A small image diffusion model, trained from scratch.
Data: trained on rendered dice on a table, 25.8 epochs.
Rows from block 5 of a small image diffusion model, named by matrix and row number. Rows with one number belong to one channel. Each number is 50 + 15 x the weight over its row's rms, rounded and kept within 0 to 99. All counts start at 0. After the name is the row's rms in percent of the matrix's.
After each channel's rows are labels from the 100 images, of 14976 (inputs lightly noised), where the channel reaches its highest value: "strongest on" is what is common among them. Only what is clearly more common there than usual is listed. The data: rendered dice on a table.
# convs0: first 3x3 conv (model.mid.2.convs.0.weight, 256x256x3x3, standardized in use, each kernel summed), inputs 128-255
# convs1: second 3x3 conv (model.mid.2.convs.1.weight, 256x256x3x3, standardized in use, transposed, each kernel summed), outputs 128-255

convs0.43 083:73 64 64 51 56 19 35 30 57 34 59 47 54 74 22 61 54 88 08 34 41 55 67 33 18 40 34 49 68 55 32 53 57 57 46 59 40 55 49 59 62 50 30 51 61 23 73 40 54 20 63 42 69 49 53 57 12 24 17 48 52 14 44 38 58 32 62 32 58 51 63 24 58 34 57 50 53 39 77 32 62 57 44 48 01 32 38 43 49 53 22 63 57 34 31 40 50 54 46 62 56 36 35 69 58 50 70 57 41 12 45 58 82 39 49 56 44 48 56 49 66 50 33 84 44 51 43 52
convs1.43 083:43 54 51 28 45 77 41 22 52 33 63 61 41 36 58 29 57 27 45 49 52 47 54 43 55 63 69 62 74 54 74 39 57 51 73 63 79 55 47 81 47 33 60 65 46 47 71 33 36 64 64 76 67 61 60 51 58 70 86 48 59 32 35 68 52 38 57 58 72 78 40 22 19 55 33 78 59 69 23 70 65 17 45 54 42 46 46 46 54 50 53 27 60 65 22 30 41 53 59 50 30 68 62 32 44 44 39 50 44 52 05 64 52 65 58 42 35 58 67 53 36 49 23 47 65 57 71 28
strongest on: white die

convs0.138 117:46 81 51 34 56 73 53 95 56 50 34 68 64 42 28 41 38 16 72 42 48 57 63 56 59 62 31 53 47 68 30 17 65 82 49 56 93 35 57 29 21 54 59 60 41 40 67 46 57 52 45 34 31 58 73 39 45 70 46 45 51 58 67 43 65 57 62 48 54 49 59 32 53 29 34 64 39 44 64 46 54 54 73 50 69 61 37 70 70 66 64 55 68 62 41 22 42 20 33 78 61 60 55 06 47 58 56 77 65 62 49 50 42 44 68 40 49 56 51 38 60 77 47 52 44 60 73 58
convs1.138 111:43 43 32 59 54 45 41 34 54 55 51 66 15 41 51 54 51 68 28 40 59 49 53 69 51 41 72 45 27 42 59 80 55 11 24 20 17 63 55 41 60 36 32 45 36 52 54 47 78 56 56 59 44 39 52 59 64 50 49 47 77 57 48 36 43 65 52 20 51 74 34 47 45 56 37 40 48 35 60 29 43 70 49 47 30 65 63 67 18 71 53 32 71 43 72 63 54 76 27 27 44 47 35 63 50 42 37 46 23 53 48 67 36 64 40 59 64 54 77 77 53 36 76 53 62 46 92 66
strongest on: dice: one

convs0.105 134:79 48 27 48 68 33 80 28 18 28 22 73 31 49 47 47 73 15 39 41 41 55 53 36 42 60 63 49 54 62 40 52 60 27 51 71 51 83 26 35 43 51 56 50 96 45 47 39 38 27 72 37 50 41 50 55 58 38 35 61 51 46 31 35 71 44 60 54 53 30 78 56 49 50 23 42 76 62 48 54 58 46 46 40 29 53 40 51 45 59 56 56 33 67 38 66 41 99 55 53 63 46 57 61 60 50 69 32 31 60 49 55 57 65 50 48 64 51 64 51 63 44 42 43 69 58 68 54
convs1.105 078:34 72 75 32 45 59 45 37 59 60 50 19 50 50 69 60 20 43 78 57 59 33 32 57 44 58 51 40 67 71 46 63 56 86 54 64 32 46 55 53 16 38 48 28 49 71 51 77 57 50 59 37 48 73 23 48 67 67 65 43 31 56 41 39 64 60 56 73 39 61 57 48 49 54 57 57 67 50 44 63 42 55 71 65 69 75 53 44 59 65 39 46 45 73 29 20 67 51 39 80 61 48 54 38 26 68 60 60 36 72 44 43 50 56 30 51 52 39 68 42 58 46 52 54 36 38 64 47
strongest on: dice: one

convs0.75 101:35 38 43 23 55 77 47 30 60 55 46 41 55 29 44 53 42 19 57 60 46 77 53 41 17 65 45 47 33 58 49 50 41 52 34 58 62 56 45 61 38 39 40 63 36 36 63 30 84 68 33 56 56 38 45 71 63 28 66 38 32 23 76 10 45 67 51 43 54 50 40 55 38 56 49 45 47 57 21 48 35 50 55 44 59 54 61 48 40 46 56 20 76 19 42 45 35 25 38 34 49 32 71 30 54 47 48 60 74 53 40 44 30 58 64 38 26 39 52 42 50 36 65 59 41 59 31 42
convs1.75 102:66 59 68 11 60 40 62 80 63 39 79 41 41 61 49 65 26 40 73 32 40 19 54 31 51 73 56 40 75 49 45 58 26 79 61 75 45 32 32 29 44 72 64 45 36 53 63 62 44 35 68 38 49 49 44 44 35 49 61 37 37 56 45 81 48 46 67 38 40 72 54 56 31 55 62 44 29 41 52 31 44 37 56 60 51 82 52 46 60 79 60 53 61 62 52 42 60 23 19 54 27 62 39 17 34 61 52 39 42 37 61 36 71 16 47 58 69 24 43 19 50 67 59 11 31 51 47 36
strongest on: dice: three; green die

convs0.104 100:50 61 53 44 52 67 59 70 36 60 31 52 23 35 49 46 50 48 43 60 47 54 42 58 57 58 51 31 52 63 67 43 61 55 34 57 64 41 52 66 41 46 51 11 75 51 21 45 51 68 63 33 42 66 44 49 51 50 36 61 68 52 13 52 43 57 52 75 39 69 41 42 67 42 37 26 63 09 56 36 70 52 24 72 40 65 47 63 54 46 63 49 36 42 48 41 51 53 95 56 45 58 62 37 78 48 99 47 39 58 47 54 55 71 39 46 32 64 50 34 45 54 72 34 68 47 56 53
convs1.104 084:49 45 33 74 61 50 22 62 45 51 51 75 82 50 44 44 64 54 64 56 47 46 41 48 46 39 27 60 37 46 34 38 51 61 76 51 41 72 51 54 62 48 33 82 46 68 54 63 41 33 38 36 31 61 44 37 57 21 47 50 30 34 42 29 63 68 56 54 66 51 61 65 55 41 59 69 73 95 44 86 65 35 60 42 54 58 79 36 33 63 46 27 54 57 38 79 20 69 51 39 53 33 54 48 18 55 31 51 51 52 56 49 68 73 60 30 81 41 55 88 56 44 33 49 49 35 65 49
strongest on: white die

convs0.14 150:54 79 66 33 31 44 63 61 50 50 41 60 49 21 34 58 44 30 31 53 50 56 40 60 39 42 52 48 51 39 57 45 58 44 51 41 48 60 48 58 47 42 49 32 53 56 59 56 45 68 74 50 25 57 45 58 30 64 42 29 52 60 56 59 61 60 35 47 51 76 52 50 48 52 50 45 43 35 39 24 66 33 59 99 42 63 54 47 72 70 44 55 52 51 62 59 45 24 47 56 59 39 49 62 67 48 65 50 58 53 55 70 27 60 50 44 60 46 39 49 47 40 46 44 53 38 53 57
convs1.14 092:55 61 52 42 55 55 50 67 49 70 68 52 54 63 51 56 48 38 72 50 56 57 50 38 68 39 54 92 55 42 24 55 51 51 76 87 54 48 50 57 41 54 59 75 51 37 63 40 52 26 46 54 59 36 56 32 72 33 58 43 57 55 30 29 70 44 72 22 42 76 64 51 47 60 48 64 36 47 47 84 57 27 54 00 45 41 71 57 54 54 55 37 53 65 35 52 50 47 35 53 70 58 61 49 40 57 30 44 46 58 48 40 69 63 61 66 34 54 61 85 49 47 26 53 70 42 56 47
strongest on: dice: three

convs0.50 088:64 42 83 56 36 61 71 90 99 73 55 58 51 37 48 55 68 70 46 57 60 41 69 29 72 44 43 23 53 29 61 62 20 61 74 43 55 40 59 53 52 51 42 47 39 47 94 48 52 62 58 46 60 73 35 66 33 70 39 66 47 55 30 30 65 16 38 48 60 34 66 62 45 22 51 53 00 73 27 65 59 80 48 39 58 31 38 49 55 25 72 58 30 66 31 48 68 57 54 46 72 58 37 57 46 55 54 61 36 37 47 33 37 50 37 22 43 59 71 44 48 29 32 21 56 43 17 51
convs1.50 081:63 56 54 27 61 50 36 47 35 53 66 40 61 59 34 71 42 30 64 57 42 40 54 45 35 45 68 57 47 68 44 55 52 60 60 37 27 55 50 62 48 49 61 28 50 74 19 63 48 48 38 65 42 24 54 53 54 70 47 24 52 64 66 54 46 56 54 51 32 48 40 33 44 34 49 62 70 23 36 55 58 75 50 65 52 31 42 66 60 54 43 55 38 42 54 41 36 27 41 68 51 54 65 62 82 48 51 62 63 34 74 31 50 63 48 31 69 27 32 42 56 51 60 66 22 54 30 51
strongest on: white die

convs0.110 093:55 77 38 49 58 62 63 37 58 59 52 86 42 57 61 60 58 52 32 54 58 37 56 62 40 50 54 91 23 42 60 47 28 51 30 70 30 64 55 58 46 38 48 39 36 47 31 77 22 54 68 45 43 56 49 63 52 40 58 68 49 26 53 71 77 64 27 60 48 33 53 41 47 35 60 29 50 41 26 31 48 52 37 67 40 46 55 23 36 34 36 20 46 51 61 46 54 60 45 44 62 63 48 53 47 69 93 43 48 30 55 61 99 59 51 60 31 70 41 30 19 45 63 52 67 42 25 40
convs1.110 061:56 40 48 83 53 58 43 35 40 57 28 68 74 47 32 57 60 53 67 52 51 49 54 65 52 63 43 45 67 65 43 27 75 71 55 48 71 56 47 70 50 41 36 62 87 66 70 17 54 61 35 35 24 72 44 41 56 77 46 69 56 45 51 44 67 52 59 51 42 55 37 41 53 56 76 48 59 67 63 89 63 45 50 38 57 49 56 55 39 27 61 33 46 37 47 54 33 49 61 57 54 57 70 32 42 48 45 45 62 73 48 51 21 91 46 32 53 54 41 69 53 29 03 69 37 40 48 49
strongest on: white die

convs0.171 101:46 43 31 40 63 36 48 48 49 39 67 53 44 26 71 33 34 66 50 46 44 31 70 51 56 66 57 80 42 75 74 67 57 55 57 57 73 32 38 56 50 46 46 32 32 56 42 47 49 69 39 35 64 54 12 56 38 60 55 66 49 41 40 66 53 66 35 42 44 12 52 34 48 45 29 13 47 66 21 51 04 72 46 51 39 46 36 60 54 52 50 62 49 71 37 60 61 57 53 34 45 36 49 48 43 34 38 50 30 68 44 63 82 55 22 56 44 51 58 51 26 91 71 53 95 35 54 54
convs1.171 065:53 54 52 26 31 51 73 54 45 79 32 72 49 46 72 50 15 50 34 39 65 52 50 86 42 38 55 41 67 62 45 26 72 53 56 56 34 99 65 64 14 39 68 50 43 63 60 66 44 62 54 64 23 38 47 44 72 67 69 58 57 68 54 56 53 48 43 44 40 50 54 52 35 54 26 52 51 42 46 29 42 55 72 44 79 59 38 34 43 43 39 23 44 53 42 00 58 68 40 61 74 77 51 51 53 83 45 44 43 69 43 24 51 54 53 43 53 53 45 50 60 24 47 42 21 35 45 62
strongest on: dice: one

convs0.168 102:54 54 63 46 56 92 60 70 56 24 40 58 64 54 63 49 41 62 64 62 49 52 14 36 54 48 44 29 65 36 64 43 55 54 55 41 67 38 45 55 48 36 57 38 50 52 19 34 64 47 46 70 42 40 47 36 29 54 34 34 47 33 66 68 44 76 58 62 49 66 31 37 46 68 63 48 51 63 29 37 44 99 47 63 64 31 48 57 50 55 67 46 34 48 36 48 58 26 27 51 31 55 59 44 68 42 24 52 43 66 67 47 45 47 39 36 59 42 48 56 48 83 50 84 53 52 46 45
convs1.168 082:13 55 50 53 38 38 33 41 55 50 21 56 30 50 44 45 29 39 51 41 68 38 53 68 60 66 51 58 31 47 51 75 54 49 52 85 31 59 67 59 48 44 62 62 40 40 40 38 19 48 61 48 42 54 50 45 61 20 60 38 48 67 73 36 68 41 52 41 27 56 51 43 20 70 47 77 37 30 63 61 74 23 55 65 23 41 62 54 50 16 64 86 48 68 39 41 32 36 51 50 45 61 47 46 45 60 70 70 45 44 52 22 23 27 59 62 23 74 53 70 56 36 58 45 67 49 38 51
strongest on: dice: one

convs0.8 113:39 58 33 55 41 70 51 29 61 31 50 39 62 46 53 48 59 43 62 58 42 48 43 31 36 38 22 39 38 51 63 56 27 38 23 45 38 28 52 46 55 56 45 64 49 49 48 59 62 37 54 60 48 28 46 36 44 51 35 53 28 62 50 51 30 83 31 52 60 35 72 66 50 64 46 84 74 61 53 56 34 65 43 00 65 52 59 64 51 31 43 70 52 23 56 57 61 64 25 65 50 35 54 58 37 49 44 48 56 63 48 42 29 50 52 52 66 41 65 47 73 46 44 55 48 60 52 49
convs1.8 101:52 64 52 52 43 42 53 38 39 32 51 61 78 35 56 47 46 63 48 51 53 33 45 71 42 71 44 23 39 53 60 39 48 75 20 44 54 64 46 59 44 54 41 30 53 35 60 62 33 58 27 68 36 74 55 09 57 44 68 47 35 53 57 66 59 50 43 61 54 25 50 77 44 33 61 44 44 44 52 41 43 42 66 80 50 59 46 25 45 26 43 76 30 42 88 25 56 74 70 58 72 59 53 23 53 51 50 59 24 67 62 52 46 67 54 38 67 46 45 22 59 54 50 58 50 57 27 79
strongest on: white die

convs0.40 165:74 68 60 52 50 55 54 62 56 63 26 55 48 54 42 69 35 46 60 41 29 55 41 53 33 40 35 30 58 47 23 58 59 34 46 54 56 63 43 37 63 48 46 26 50 34 58 38 70 22 51 28 20 18 56 38 46 46 46 45 34 34 71 33 36 51 56 44 38 68 54 52 39 54 47 52 48 46 88 32 68 50 27 28 54 66 57 68 63 71 53 66 50 28 63 37 37 55 79 56 16 53 70 65 63 58 28 57 53 68 40 62 46 61 48 49 38 77 60 36 65 54 23 55 41 47 54 55
convs1.40 082:18 57 51 51 51 66 34 48 40 66 60 69 40 46 76 46 44 51 50 82 46 48 42 35 38 49 64 35 52 53 72 43 38 50 69 62 35 64 69 80 23 44 44 41 70 75 60 51 43 50 61 82 72 53 43 61 82 37 32 27 51 41 51 49 69 39 51 94 63 48 63 47 57 48 62 35 66 46 44 51 58 53 65 57 87 47 57 60 66 77 81 33 41 49 48 43 34 45 56 57 60 46 40 45 42 46 35 67 49 28 47 45 75 65 31 34 43 43 46 47 46 26 62 63 26 43 42 51
strongest on: dice: one